config = dict(
    encoder_arch='caformer',
    model='image captioner',
    dataset='small charts drawn from random numbers',
    train_examples=50862,
    image_size=40,
    crop_scale_min=0.8,
    horizontal_flip=False,
    tokenizer='word',
    vocab_size=33,
    encoder_norm='rmsnorm',
    encoder_norm_position='pre',
    encoder_activation='relu',
    encoder_mlp_ratio=2,
    encoder_head_dim=16,
    encoder_fused_qkv=False,
    encoder_qk_norm=False,
    encoder_layer_scale_init=1.0,
    encoder_parallel_block=False,
    encoder_inner_norm=False,
    encoder_drop_path=0.15,
    encoder_kv_group_size=2,
    encoder_patch_size=[2, 2],
    encoder_depths=[3, 3, 3],
    encoder_widths=[64, 128, 256],
    encoder_kernel_size=5,
    fusion='cross_attention',
    decoder_width=128,
    decoder_layers=6,
    decoder_norm='layernorm',
    decoder_norm_position='pre',
    decoder_activation='star_relu',
    decoder_mlp_ratio=6,
    decoder_head_dim=16,
    decoder_fused_qkv=True,
    decoder_bias='all',
    decoder_qk_norm=True,
    decoder_layer_scale_init=0.1,
    decoder_parallel_block=False,
    decoder_inner_norm=False,
    decoder_positions='learned',
    decoder_cross_attention_every=1,
    decoder_tie_embeddings=False,
    init='trunc_normal_002',
    residual_init='scaled_by_depth',
    optimizer='muon',
    muon_scale='match_rms_adamw',
    lr=0.0033,
    momentum=0.9,
    nesterov=True,
    orthogonalizer='newton_schulz_5',
    adamw_lr_other_params=0.0013,
    grad_clip=1.0,
    cautious_weight_decay=True,
    steps=7000,
    batch_size=512,
    epochs=70.5,
    lr_schedule='step',
    warmup_steps=140,
    weight_decay=0.4,
    adamw_weight_decay_other_params=0.01,
)
Rows from block 2 of the image encoder of a small image captioner, named by matrix and row number. Rows with one number belong to one neuron. Each number is 128 + 24 x the weight over its row's rms, rounded and kept within 0 to 255. All counts start at 0. Numbers have three digits each.
After each neuron's rows are labels from the 100 images, of 14848, where the neuron reaches its highest value: "top examples" is what is common among them. Only what is clearly more common there than usual is listed. The data: small charts drawn from random numbers. In brackets: how many of the 100.
# fc1: MLP up (encoder.blocks.2.mlp.fc1.weight, 128x64), inputs 0-63
# fc2: MLP down (encoder.blocks.2.mlp.fc2.weight, 64x128, transposed), outputs 0-63

fc1.40:128158124118134094067109119172137110108115162152118099178117131131141161109149088124126081133144104115099123128154150143063142120156120108117149131080140141114141135134147125111175106133108132
fc2.40:128086071125120170142123140154174156127096118135132143160109169111134133127123072114152119104088115160142157116076139127153133095123143142107134121155117140128141126114153105123136126126085180
top examples: pie chart (48); ring chart (43)

fc1.60:156143128124149149136127109124097153118158151142126136145113117140128160151120112099113125087132062124115116146158123103127113087168134152110154147109163136116195063116171129136125113109147143
fc2.60:096123139144105139084126148152148109152117073158131133128141126131154158137143158122143104124119149099156127129131139150132142175056089114097132134099128124136126156105079146126134119188130099
top examples: stacked bars (53); items: five (37); bar chart (26)

fc1.55:137172119145152147077149110148178152119124112112165129144139176109142117164172123139164143129110142098106082155179143144147144116128105147153127139121149129117127095110126133132155090117109089
fc2.55:108135076109091152145112135129116112133144154129204113153077089105134156169133151116108151119156117156105112147123094118100130145127137145129132147108133126155096162102125173104105110134137150
top examples: radar chart (27); histogram (26); ring chart (25)

fc1.24:099139138136128116107143153135151158142129146112130128113166167080099148152106145142087132142089129185122113146150146145154127108140159142181146133128131150171153086119136118151116182119124092
fc2.24:134119115187121086145132126145100095143111123099130141158136125126109113119156131088132098150180121132116138088082171129101142121118104100090128117124135143121123178163141120168179107141139126
top examples: histogram (42)

fc1.35:108170149153153114138090152132132111135112194144133110101119173145138140165147150147105132126127105106125137087135084128110094124153117169145123138155108144169131129122150118074124135173152141
fc2.35:138117080107135104163179114119154129155134098119165143118152079115118086116135129147149131127173140104101093173167109099133145117166107145105134153129134136111112127119102155135112146075116132
top examples: pie chart (61); ring chart (35)

fc1.107:120150109111134178129152171155122127114151090132138131125113154103173175186140133119125114115119091087103082114136151132109086107090126145141138145122141169112126123151139131135099089127104150
fc2.107:153148132107137166136124142132091142106128131122121167097159118115141138125087191117126127117128121086162158179108097146131134122123086138126128122105089128111164125115112166126069112121160161
top examples: histogram (99); one colour (99)

fc1.30:100134143128155132099168127119138115143149169088175134142136102125122147129117131167118121104102115131105132094131158157123156090129096089089138145127127118082091088160171177125124144117111118
fc2.30:086139159122149175128116150135159106121122113120107131134162114127145151098154160136161166134107130132106097095130103077147105101146143134138143137182099167128127089118127129147128117072095107
top examples: ring chart (35); pie chart (27)

fc1.77:135140098137152139126159144185152168131106156130117124157126111146127179122136050111112145073117104105141154123138110099145138131137102121126134148133165119109094156122139131160123109122156167
fc2.77:097145118138132156088143087154160134118183086117115162106118152119086122162123139126113178151163096132142128143110162148127158098098114140095133145132140124115094098103119097148140124170135125
top examples: horizontal bar chart (29); ring chart (28)

fc1.108:122140149099109163134137135131156167156096151105128081133153170125118129114106147100130105132110066112132135115093117139106106143157136107114167178124147147146153151110117175131116148139098174
fc2.108:152096127129148139149125146131125118139143148108145128120140201134079158112118140112169135151111139134115122139140079144100108102120152076142086095112133095093105095176129140113143152131124160
top examples: one colour (86); radar chart (73)

fc1.114:135142131152124157137149118142149131113119168133150128148138195122084147135176099109113150165124129127107146172124153141145072127129132146153162125141126128146080106110137115159099142094155086
fc2.114:097166147131137082106105127176140077119083138123137125135120116091119110097167132123123100150155121187113161132119143092156137163131161139102112139129140127106127125101147097156153115092145145
top examples: bubble chart (40)

fc1.116:145091112155124175145129127165128147091135174109140119107158111116137117083114069148129099108103126137160121147156151099136100140145135119099169102119146125127167128167145136081138147103140149
fc2.116:114133160150125098110086158116134090149109158130126125106109146148113133166110145145129153155136125092102162081096148127142103181116139115175112110136126103154136131103152154137141100168088095
top examples: pie chart (72); ring chart (28)

fc1.11:103139146129136137156091109113135097133136117141110086152132146160142127107147160157180183133115088087111119123114145140146127133142150118152144121140154164160188120186098146145137139143112137
fc2.11:117118130104110152115131167089128111151153124124144183118191147083127138122153132136101116144113151147147104139152109129078084122123123098112142133106119099158123119145134133072125098141172156
top examples: pie chart (32); ring chart (30)

fc1.91:134130103163144122087172140145093103154123127129137131098152109131144095125159107148119147096112119092150155104097103139168136151104123102196151107110175153158164123135126143139118119124136095
fc2.91:136124147106143134163133138098130154160158112118062118131144098104139146130092146153140091136113132141132128182110159119101114151130145115129069111121108068125106117175136139123142120159113162
top examples: horizontal bar chart (25)

fc1.58:141140124141100134149147161161144143106144130098145111180133141159154150171149092130129178120119088128142127127117125141156161120090122143148134134121078110154196152129127099131171155130137113
fc2.58:100141109132150117104161135129100146109135097136144122154135144107152176128160168124110154107147119139160098139126144132087162162138090169131118142139116062103114082115135085108137115162125118
top examples: stacked bars (65); items: six (41); bar chart (30)

fc1.65:141156169128103098129138113150109133135149098155148104151108124118188115170138084136134141127128164083112160128144116145117065114142093143141122146115097140133146130123091164129132113083094141
fc2.65:130107103093141173113141140111198131077117125140139128110157124116096133153142161086140122112131147109074106134095121130129155157127111109139097100133130165150155118137149093144104171142141132
top examples: histogram (55)

fc1.126:115144088164093124108179093137123125088133136136127148160136161149130138138109109100168105120133083110109083107162159120151116106125125135141123111123146148173173103100116181146142143127132143
fc2.126:118113164117106159159109145098144136173137127142126145146095087115109081123159124152144107139103158153121141137140148119100133162116125112126168141105059149102148128142105076125120140139147084
top examples: pie chart (33)

fc1.6:113131097143135102121162147106113073157118130096157146120162103077148127124128133131133119117126145085116121123153058119151100104177162115121141098108137115154153091137115135102155149146135105
fc2.6:125061155117112152143130138119132147109098143168116131071089138147093129181109137116112110149124158111150070152128163132138146137109132113124091129164133129138144122142129147144161093101107152
top examples: dark theme (97); step chart (44)

fc1.87:126138115190163115170125112115114091153132149114136132152115157102094180097125133125142123111141175129127161140140147191161131116111099149120120122126095145137130100136158150151140131096160157
fc2.87:134126125108127116145114161108122117112142112137165153153138139137103134105139108140137153094118056161121127110109142189152159149099080136089086144126115117126167136183101115120121135145143107
top examples: dark theme (97); lollipop chart (67)

fc1.118:118136164149133147164177131116119133150125130125139120150167135165119078146106100105120095164107158117088111142125150120123126131098135142136094114156128133152159086199150133150131156139166138
fc2.118:111145138143103075145133125139140095141127113109134092138107085127147136140109109137121177120118119095145162121123155121153146105167132162130153099104133169138167140099133132094068183120109118
top examples: one colour (95); line chart (37); rising (30)

fc1.99:162113099096110114158138145126117143156175160094134140144135107107118094120148106198129101099112152136139127152132115100128123127177145125114126140160138076139153100097159152094129118104137158
fc2.99:087098136128102115051124088140121108152094107164161112112127148122128169110117144104161132143143092113141091129126130124166164136115136134161113087154132142133139092151146151132157159144120129
top examples: pie chart (45); ring chart (42); items: eight (33)

fc1.12:118162164120121128193134133166112112150145173094095090152089108162101148130166102177145128113139130137133119155130085124134133118155129126143110144199131130135121118141145132141149132120116148
fc2.12:138132131103116124161130099143084149094125131111101128119151150059129109120102125143170146137163089139149105167135111147116151133094148128146120148123152130160104067118124141087132121154170147
top examples: stacked bars (33); ring chart (25)

fc1.27:163173100150145148131156134142136124126094170120150120111088183161152135127125118128116103184128137067115115149119139114162125147153161150115130131139133122138139165129110108171140151136135176
fc2.27:090119098086179120111183135111149103168178113140099140152170127110120133126154121125137183130138147146092140121145108108083154091132134144106145129134117165111132107108141093122135119112118113
top examples: bubble chart (41); dip in the middle (33); bar chart (32)

fc1.74:105160121125136112155148150171163132119129120119136155179161141088123142153159142109134093135122160110110109097090148146113177120088140127134064136130129116155124112145103137168126139103116170
fc2.74:154141131126151124124171128121123149123108111101106121126120102133160146110114143107065173099137129131116118173191126087110132096124144138112121141148120128116122113192138117113092144187117116
top examples: pie chart (48); ring chart (31)

fc1.97:134162089101121054143115133124131141132095115120085116117127122120147144151131119138133159143135122123116113100110153108174124177146094098143153088082118136154155114110106171121094101117140106
fc2.97:111112178156141169112127093108160163156150107129146124149181142116111100127127123115096108128106121114109154181151109150110133115134116160087104135144141136143119106185130125115111098115101085
top examples: one colour (85); step chart (62); falling (30)

fc1.22:124124147131105116150166132110128133157144134131139178146119113140130111137092095118079129157123132092075130116134178121105139121127124152161157110171108124145150101188116136111121157133164176
fc2.22:135119142107146092138155155154128094112139139095133088132083123150132128130149116119135090098126087090142089130132122187125153129152118134161183148121115141139144154110144151164101133080097137
top examples: one colour (95); line chart (52); trend: rising (43); step chart (40)

fc1.18:159150097139109135140144130144101138138123188091090104163135129120106175126101097137138156085184125108127131177159116121113128152137139121119119128177169123150106125121123145106129150102119163
fc2.18:106150101106109150153116132117088111151126117148130119146145130063133116133131145119192137124136068134163137150132149141124103136088196139137125098127080155128128124127129104104157123153112111
top examples: stacked bars (98); peak in the middle (31); items: six (31)

fc1.42:137176105091096162111120143152123144150148097126138116151139174146135182141133126124152123100090119062088129150158151125109124148111102110104127179137140155128122152145137119095127097113147133
fc2.42:126096104114110140125151133183177131124107111108181127108130120113145104118108197132092141134119114113120159123065157131133120134118093134169119115118101149110151139126117132098137130123181146
top examples: one colour (100); histogram (98)

fc1.98:131109089160115160186142117070190131117128121109141105119104178125148134094134124112097126120111144117123076154115114132137129152083147120121124103124102100126187138143107124123128125142142141
fc2.98:142136091120117109122157164121123134138146132103106137109144141181148126127108149109148162217107147140092132144123110103139094104085121110137150133108103131131115088147126126153107153098119174
top examples: one colour (89); dip in the middle (50); area chart (48)

fc1.63:164087142144121126124102135128197130135095130113187156150070127110146142118159144166118173100120144138087128162142136084106136147129117127123139149143143136138129132116105172126140147115100115
fc2.63:080127164127129161128140116128121159148130146070125076137129104146086140135113118104144112143111101099158131074127153157138157116186141139154174123132079128150150124131114124097119135123126121
top examples: one colour (95); line chart (90); peak in the middle (40); trend: dip in the middle (31)

fc1.10:170143130170156133136149151109113126170141145122133126158123109135136097108107114111114124078127126132145165168153143179124092122142082116064088143140135151120161135149109164136108151121144114
fc2.10:137091124120150107157138123118140152097102126097143175115100169110176176150140124098107123163099093125095152120078162127103127120127137123128098143117132112129191129124148126155131094145138107
top examples: stacked bars (97)

fc1.84:148158118138106110107153125126106154111131166133108103083135191115141111165110146142112135133161111126088145153099117144127127147067118163102167166125109146145116104152121136168140124139171116
fc2.84:091112133125164107179120114115108126159135111126147128163156091083148110128161126132123113181078126128130109118085162095133091128141094156108136155158115106118150143123167149170125123124115120
top examples: area chart (46)

fc1.123:126184165141093146125169145144149102163151127110147103172127123134172142137156147087132100145138110080122120128128143122163191116108129153159131129131089111111127105139141103118110137109123096
fc2.123:116131127154157152158156154149132110114127144129113148116076127109140134091149157109097137129130127155189138097118100108126131163140143154118066119178143090110101135101141080104103120144127128
top examples: horizontal bar chart (36)

fc1.14:158120109110080063124084143134158134140083122130098151162143120098137133170105126118157170132115109137106122111153141138121148121113111125145108089111135155131134166109102150123142071157147136
fc2.14:120136152124222147107118087123096181129143150107136111096126156136104125128135077150091131136138143072128125140117159129107111149143159126117153141141128116113125132145116137116153143098104100
top examples: one colour (97); step chart (89); falling (40)

fc1.15:124140124107126115127134102121171129173100138112111092129101149157156145142093129137115134140102076101105118079138139106166130132143187130135133159111156167157147130132116170143152129158100164
fc2.15:125144152148120131129141109085097139135144138142125141135161154097127119131175137137140089141158141163132143127193128132054103135111097105150136107076118129097154123126119112089126146100150103
top examples: one colour (93); line chart (71); falling (42)